Weights of a small contrastive image-text model: adamw at rate 0.00071.
Rows from block 10 of the image encoder of a small contrastive image-text model, named by matrix and row number. Rows with one number belong to one channel. Each number is 500 + 40 x the weight over its row's rms, rounded and kept within 0 to 999. All counts start at 0. Numbers have three digits each.
Before each channel's rows are labels from the 100 images, of 14976, where the channel reaches its highest value: "peak at" is the part of the image that holds the peak. Only what is clearly more common there than usual is listed. The data: single toy objects rendered from many sides on busy backdrops. In brackets: how many of the 100.
# convs0: first 3x3 conv (encoder.blocks.10.convs.0.weight, 96x96x3x3, each kernel summed), inputs 0-95
# convs1: second 3x3 conv (encoder.blocks.10.convs.1.weight, 96x96x3x3, transposed, each kernel summed), outputs 0-95

peak at: middle left (34)
convs0.80:495531432489515455433443458506490493484510483477501503452514544559479491502499479547551469482390511465515481508436442450484507538474411560430489508375490501498532510500482490421459495484475580443508480482464477456494509513520418445523462498444490518471471422545542503522467481543514433511
convs1.80:549546488490527490465494511532500523456467501476561558452563493480500498470464460525467550470478484510507516527505516553484456436521462530482469559450607540476534492548487501526499482477544491495494558494515463491492427393528481592539493441531484472517507601434499450445528513380455485505

peak at: bottom left (75)
convs0.34:496436520418449465515449497506509466605529517469491448516532557475507482478561519538488506482495462475490477482541553504508526539499503530583580528468432565490449488460518469511518543544461416510503513455512423500536491472491440542527463494470506492500486468481396594437472506542566463477
convs1.34:496517475546495432458494502519472508485515515508461457416510453534594482488433444463485535474507460533427514437506475498490482462479391561494478513532502429434526497458423522476499385473495499461505482503422468478484444445507523422476469453469480544506426456463527472506521494495467488531

peak at: bottom centre (69)
convs0.21:505510420495520537525497486515538480569516462510502503558501572481476463476492561582566441517560513525616488542486511483458505539491518472554550521540441560501500527483421504528495447570509477499469504458537433495524504602491480500484528544523539527501463482437525496535531512534578475585
convs1.21:527487435517515510515434469463476436553495498538422501549468500476475505486475519469470482491505461509516429433457451461483577386515536517531475576553520440440436482455417491486491533465469495481475486459518538537497473414480498473474469490455442554477471575454511483457480448458533506453

peak at: top left (68)
convs0.69:511519461497455482508475490542536474550480488484512487550480581532504544469490499534554424543486528501585510489509401481512534455566417519582484526538520468460506477500465528561487537528505478452539542471561500545526486513454561582454443478462501532487543540500466526566499516549516507620
convs1.69:453456538473452449499528475480433444441528434473443479446502405468438450512456477499468530437502436520501474490457513431473526474417520470446547561414514514438529507475532469461496526519473491522455485477538473470441445517461463475455456466508468503429464532519506430538447489487486468468

peak at: top centre (39); top right (34)
convs0.31:516518532504461457488487484434542473573470459519471462509494607442494516438510447554576495540473497487596462490448441480457529398506478559556483562534537467464484496498543466555525505543459459496511524463544436488528498436438526503456473479498499511450504510507432557505457493469561489525
convs1.31:469418513491501484445467518542426537434551540483514540471488395497503468534475506439443546438498465503419567498485512508518465509451475477412485447405500470480545506521498491422465504484535505508459484505462530467458475511496498426539495444495455491526461479481575442503509520444415502483

peak at: top right (53); bottom right (33)
convs0.85:534472433460525439539483432503515513570471464408494458521486520487420454489528519510507447463543509440533478519538539481469516573448543473551509459430431507494521400493512485467497524487492525471492470483507478432485479498488462513461488377497476463474521439491527527501489405427522456508
convs1.85:456539467474405454512494497458440488519459471478456515432529558467521453448492434564510549493474440476543473472513447480396533518518488497526507549436505497450472461483467490544458464453464517488468449485482519460559466504458462534471535467491469495449437545437545473468462447446478439421

peak at: centre (36)
convs0.20:486478485523482445471507502419515448493462477512473532495476479473457528510490504578510483508576474471515423497538495470489518484521481607528520559525440487457467513489572491518511496524462442511443431461520499393472496478449402528484465520473471466475460484522591513433418496448460469554
convs1.20:501489489519540534465474523590476497471527542526543535445592466509574512477466491460464555448416539477536536490490501542563478472507476464464474411452524469534504536543461512442412479493490518490562599498474513507449536533512505472546534547546461504538473536486411475447525511469450523469

peak at: bottom centre (51)
convs0.78:519481478435441444438495524505477439521501435461479521543432555462418464465506490474497430480514433447518501471452559411507458540501500428494499470486460484496489494484417475538449504515536487437528461420534470475478472543518486576437423475464511527456453501484520529521487447538526458539
convs1.78:485472463539517526513451465441433550537503451515492465517472491483508500501458534531504522444468472501509427458470424485412547473499486578498500532488500438407522492501476519459470467512450462498452491475414474412501459478491449521496452531501417487469529509467441443449410452570488474463

peak at: top centre (63)
convs0.58:517498522502501536503466516524529486574532501510474460555467558494526443431453541521550463582506508476595458467502496471454556482490434497566482507472462486523477410531450529551457528502457480480467553438497417503510469545430520534454451487461488517490522485483405524549548464511583464525
convs1.58:482425511483452448433469475479448479480479463494455481490452444440432478509496493517450448430449487523475510489456468462439481498469569511450508485431476554424505550459477476500508475452489540475458456521495540475484438411526474479448446423480461486469478538471465475454469483383516492480

peak at: centre (37); middle left (28)
convs0.57:499460477439515523558483508499481384553509499460457488546511539531409538508520514543525488531570523435609459499488542460514457500480494525549488475487550561473518431485463492576456518533502506478479478399575438498532497561481498578463490490468489495484525531498534525530516477545544526557
convs1.57:540483482471495417432458465482464546518511454493469502492532464440519397426475482487457444453427483503456457446441473455431513467520450496461455528485473397511459473493459488482477479458481517513492530499463509474500417443452496427493509464521436538463463525509456498483454439489488422487

peak at: centre (36); top centre (28)
convs0.29:524489471499569484485474483509550477460535504550460543414546517500498456527484516580501514506553554470483496558416531422457508545526398573520494504464403557493492501486539514467554483511489421484484501441478480487424482485517462427477468497525456554493494447486559440494464483535454497543
convs1.29:456544518580539523550521485511482483449521535484493529498470464439443458473418500465448526438426497422495496502490469496504542492522557475446450488437526520529442421489505466415433434451461508471458514512529507451473520556515497514524516545537517472539517553500453413416486488441509498455

peak at: bottom right (44)
convs0.27:522432504435515477493579521538449525560526502514539487501529558539554507464487560597502503466451486501467485550470478474465526524486418570523498537522452519511547525517449564537486478518479423480555475461501484533491496535521538580489439556459477516499470401546459522474480511597537487542
convs1.27:449532428465481564562513482482487434516473518448479493482475547477534510524468575494527570515453481473546501465447448479480513434544462518558418606428590482472489465484435496497477438474487501479455522468431484526510447547459497519500479578527440507468484555458473461517483493535535486490

peak at: centre (59)
convs0.23:465447446452502459536539454517505528559511485431446473480573548550412483452528448526512484480548458433538519550561529469440493562497551477524557460457429462491505497489555426487451558523453486467498509448554483491488504511469478449466508503510448478463521453483539512521479384476492471478
convs1.23:450553446538451460549566470473466549455461492484466499486491513451471483470457462517470528427475472456560454446485480476404579465557510514443430526479512469463427460505469515505451489484467559485467481509555496453481464497452465479479490493485448467461505560447485460467437419461489444441

peak at: middle right (32)
convs0.10:539443497469487471489494460515555471544482495484473505537475529480439561478562470466563388526516464507538517451464449414497513532533465510558478504547511482437510487494458504570507515437509492483476448478511531469519422519514476481435450506444531546374517568453461506542507503515518511586
convs1.10:411507495463457455504445475455386488490483475491492497486500471485515399517477495555483573469466503438500459462502522559471521502455528498453523592440530438455484522540478465468454486555478484486486515509502433591500492453472524518459451454505439452538457473482470457485434495478460455439

peak at: bottom right (52)
convs0.56:529420488442490431496468483530563500515487488394495501510500500510455512528539534480526426489536498506508542506417458398519448525550511470509419460494429520492492485444421443537484537418547503471453437455515535475523454547525462474435462494459523525436474496492491487542493469492474484557
convs1.56:386506470525495477499493510474427472525464488508460519461496512479497479473501396550539543511463454422537476427553540524515520539474507544494571589474540424453485518521496508509482485615421467496506489515530416557532485448494533533512478466523462465510438497490479492494429509518477460517

peak at: top right (53)
convs0.68:468473498469492491494480441487502492581538456506489465498514634477499465512533495578514499581532512484583434476428480500447521460535483540556410533517501478503456473445468526550482492529466468475496511491510433482566503461478506497457490521483478481498492478514419601515482476451604511506
convs1.68:501461517492471461459430495485487577438479526472468525517465397473452520466469504465432497401519432508420509518474513468505440486421491499407509440437454475484460532509469480465478476474498485507500465493553513536441495480469499453529459464495487496456513456520473405531489508458395512485

peak at: bottom right (56)
convs0.67:490472502360459479513493463553500454520533476454531491547532528484496381477511517542498484493516515433510543463472535512487523537475507356505472509479462493530482475454472379507494492520537505437516488455520507517520477584494518514447497480507501491526492499508499484540422438527499414507
convs1.67:496506443572532526528496531446459499520442477504411503445499555512449563455489473538528506489467449504557431516488414404436511462501488610521547478447518483462457490504515582489463514454429492539449441510486498464539474492525459538503475523484482504413495522454454487470494484465493461468

peak at: bottom left (51); bottom centre (32)
convs0.6:505483473510504494465546488508494489542438441489469487555507595481459496483469482472578429513424502503633517482467460408517493503512488462592513444523490470451498493469464544481511501488460459481452462438518465491547492573526466542447441510448473515433457475444459504519518486531550487546
convs1.6:486502449494472451470387463476442467508537495524466494493457456478489492530504521439498514433512462473482468424507483496462507491461547515485500599505500482419503493507423517484407458473449488466457533458496466493496457428475465456486432407482443505506515502438531456423431487459450511488

peak at: bottom right (43)
convs0.94:549505511414478513570602478513520496586509500452504548509490512504474511473470504491487468530523410521489507493398562467454465468573499502589438492480553489537532522496483461504553539465549467495514503455442570542550452517512487561496443570468491519487558502517491567465535478544541495519
convs1.94:465583493469459407536538450417495494517458463460490508564442530520517492489475508495550458527535500505519487505437477482525554478526473485576484637502497456485527528501480495499495458537552546490497450472412520551478448470483564510476413512468461480468496517522461482538457491580543446515

peak at: centre (48)
convs0.76:522473472488447439506503498489520533409532490494502507520505434490488500545472475515370440408553465541385504548498511491505564544491518520436481473458413534497544504459471482420530542508495558501544451488512448498431475496526519520502484506491515485454490397547537503490493517503541495467
convs1.76:452516521517502496491462539516484582454442528536532492479513413535570488517518511458426508490515508499418516506511512570525475517485483513455469453561532521483531503570528517585573456478552526490576503523518541510467518467500515477512512447478520447537548526546572466571529562458426530407

peak at: bottom right (50)
convs0.0:575456450411506461543508438510534487558488457398467442479493516500480507491498514524543486476555504452570473548479482481522488538438534430610480449438423475461497441486499486529509524437492526485492485486546462492496506504508488545432459429512507499461500470463476489537536459421570476506
convs1.0:428510464489421415496504487477454490522479485475466503471498515457457444476516414565508502490473424476520463458508512466414556524516489490492517506455508495439482463475474472542473428484460535481460433472512503425563471491438461496511541431464471469450437505447553479479438449448461437453

peak at: top right (94)
convs0.3:469528467416466449503481480511507461562496437480504480531508573505514433497494508558528539451487511429525524499456486485484493571467503434558502518458499455436525508438492458484508484511514541429546480509516522545568511494527484540416371493441489481484472481509479464496454424508515397460
convs1.3:541510465554485490506487496479470579509491521504491520494526486479416512428519497471513461480457411504547430462434475452450505437487513575510445460432469472480488463518467494440465486455435489507449466472543527434546459526535464503526513491521534489473506431405476464452445487400453504455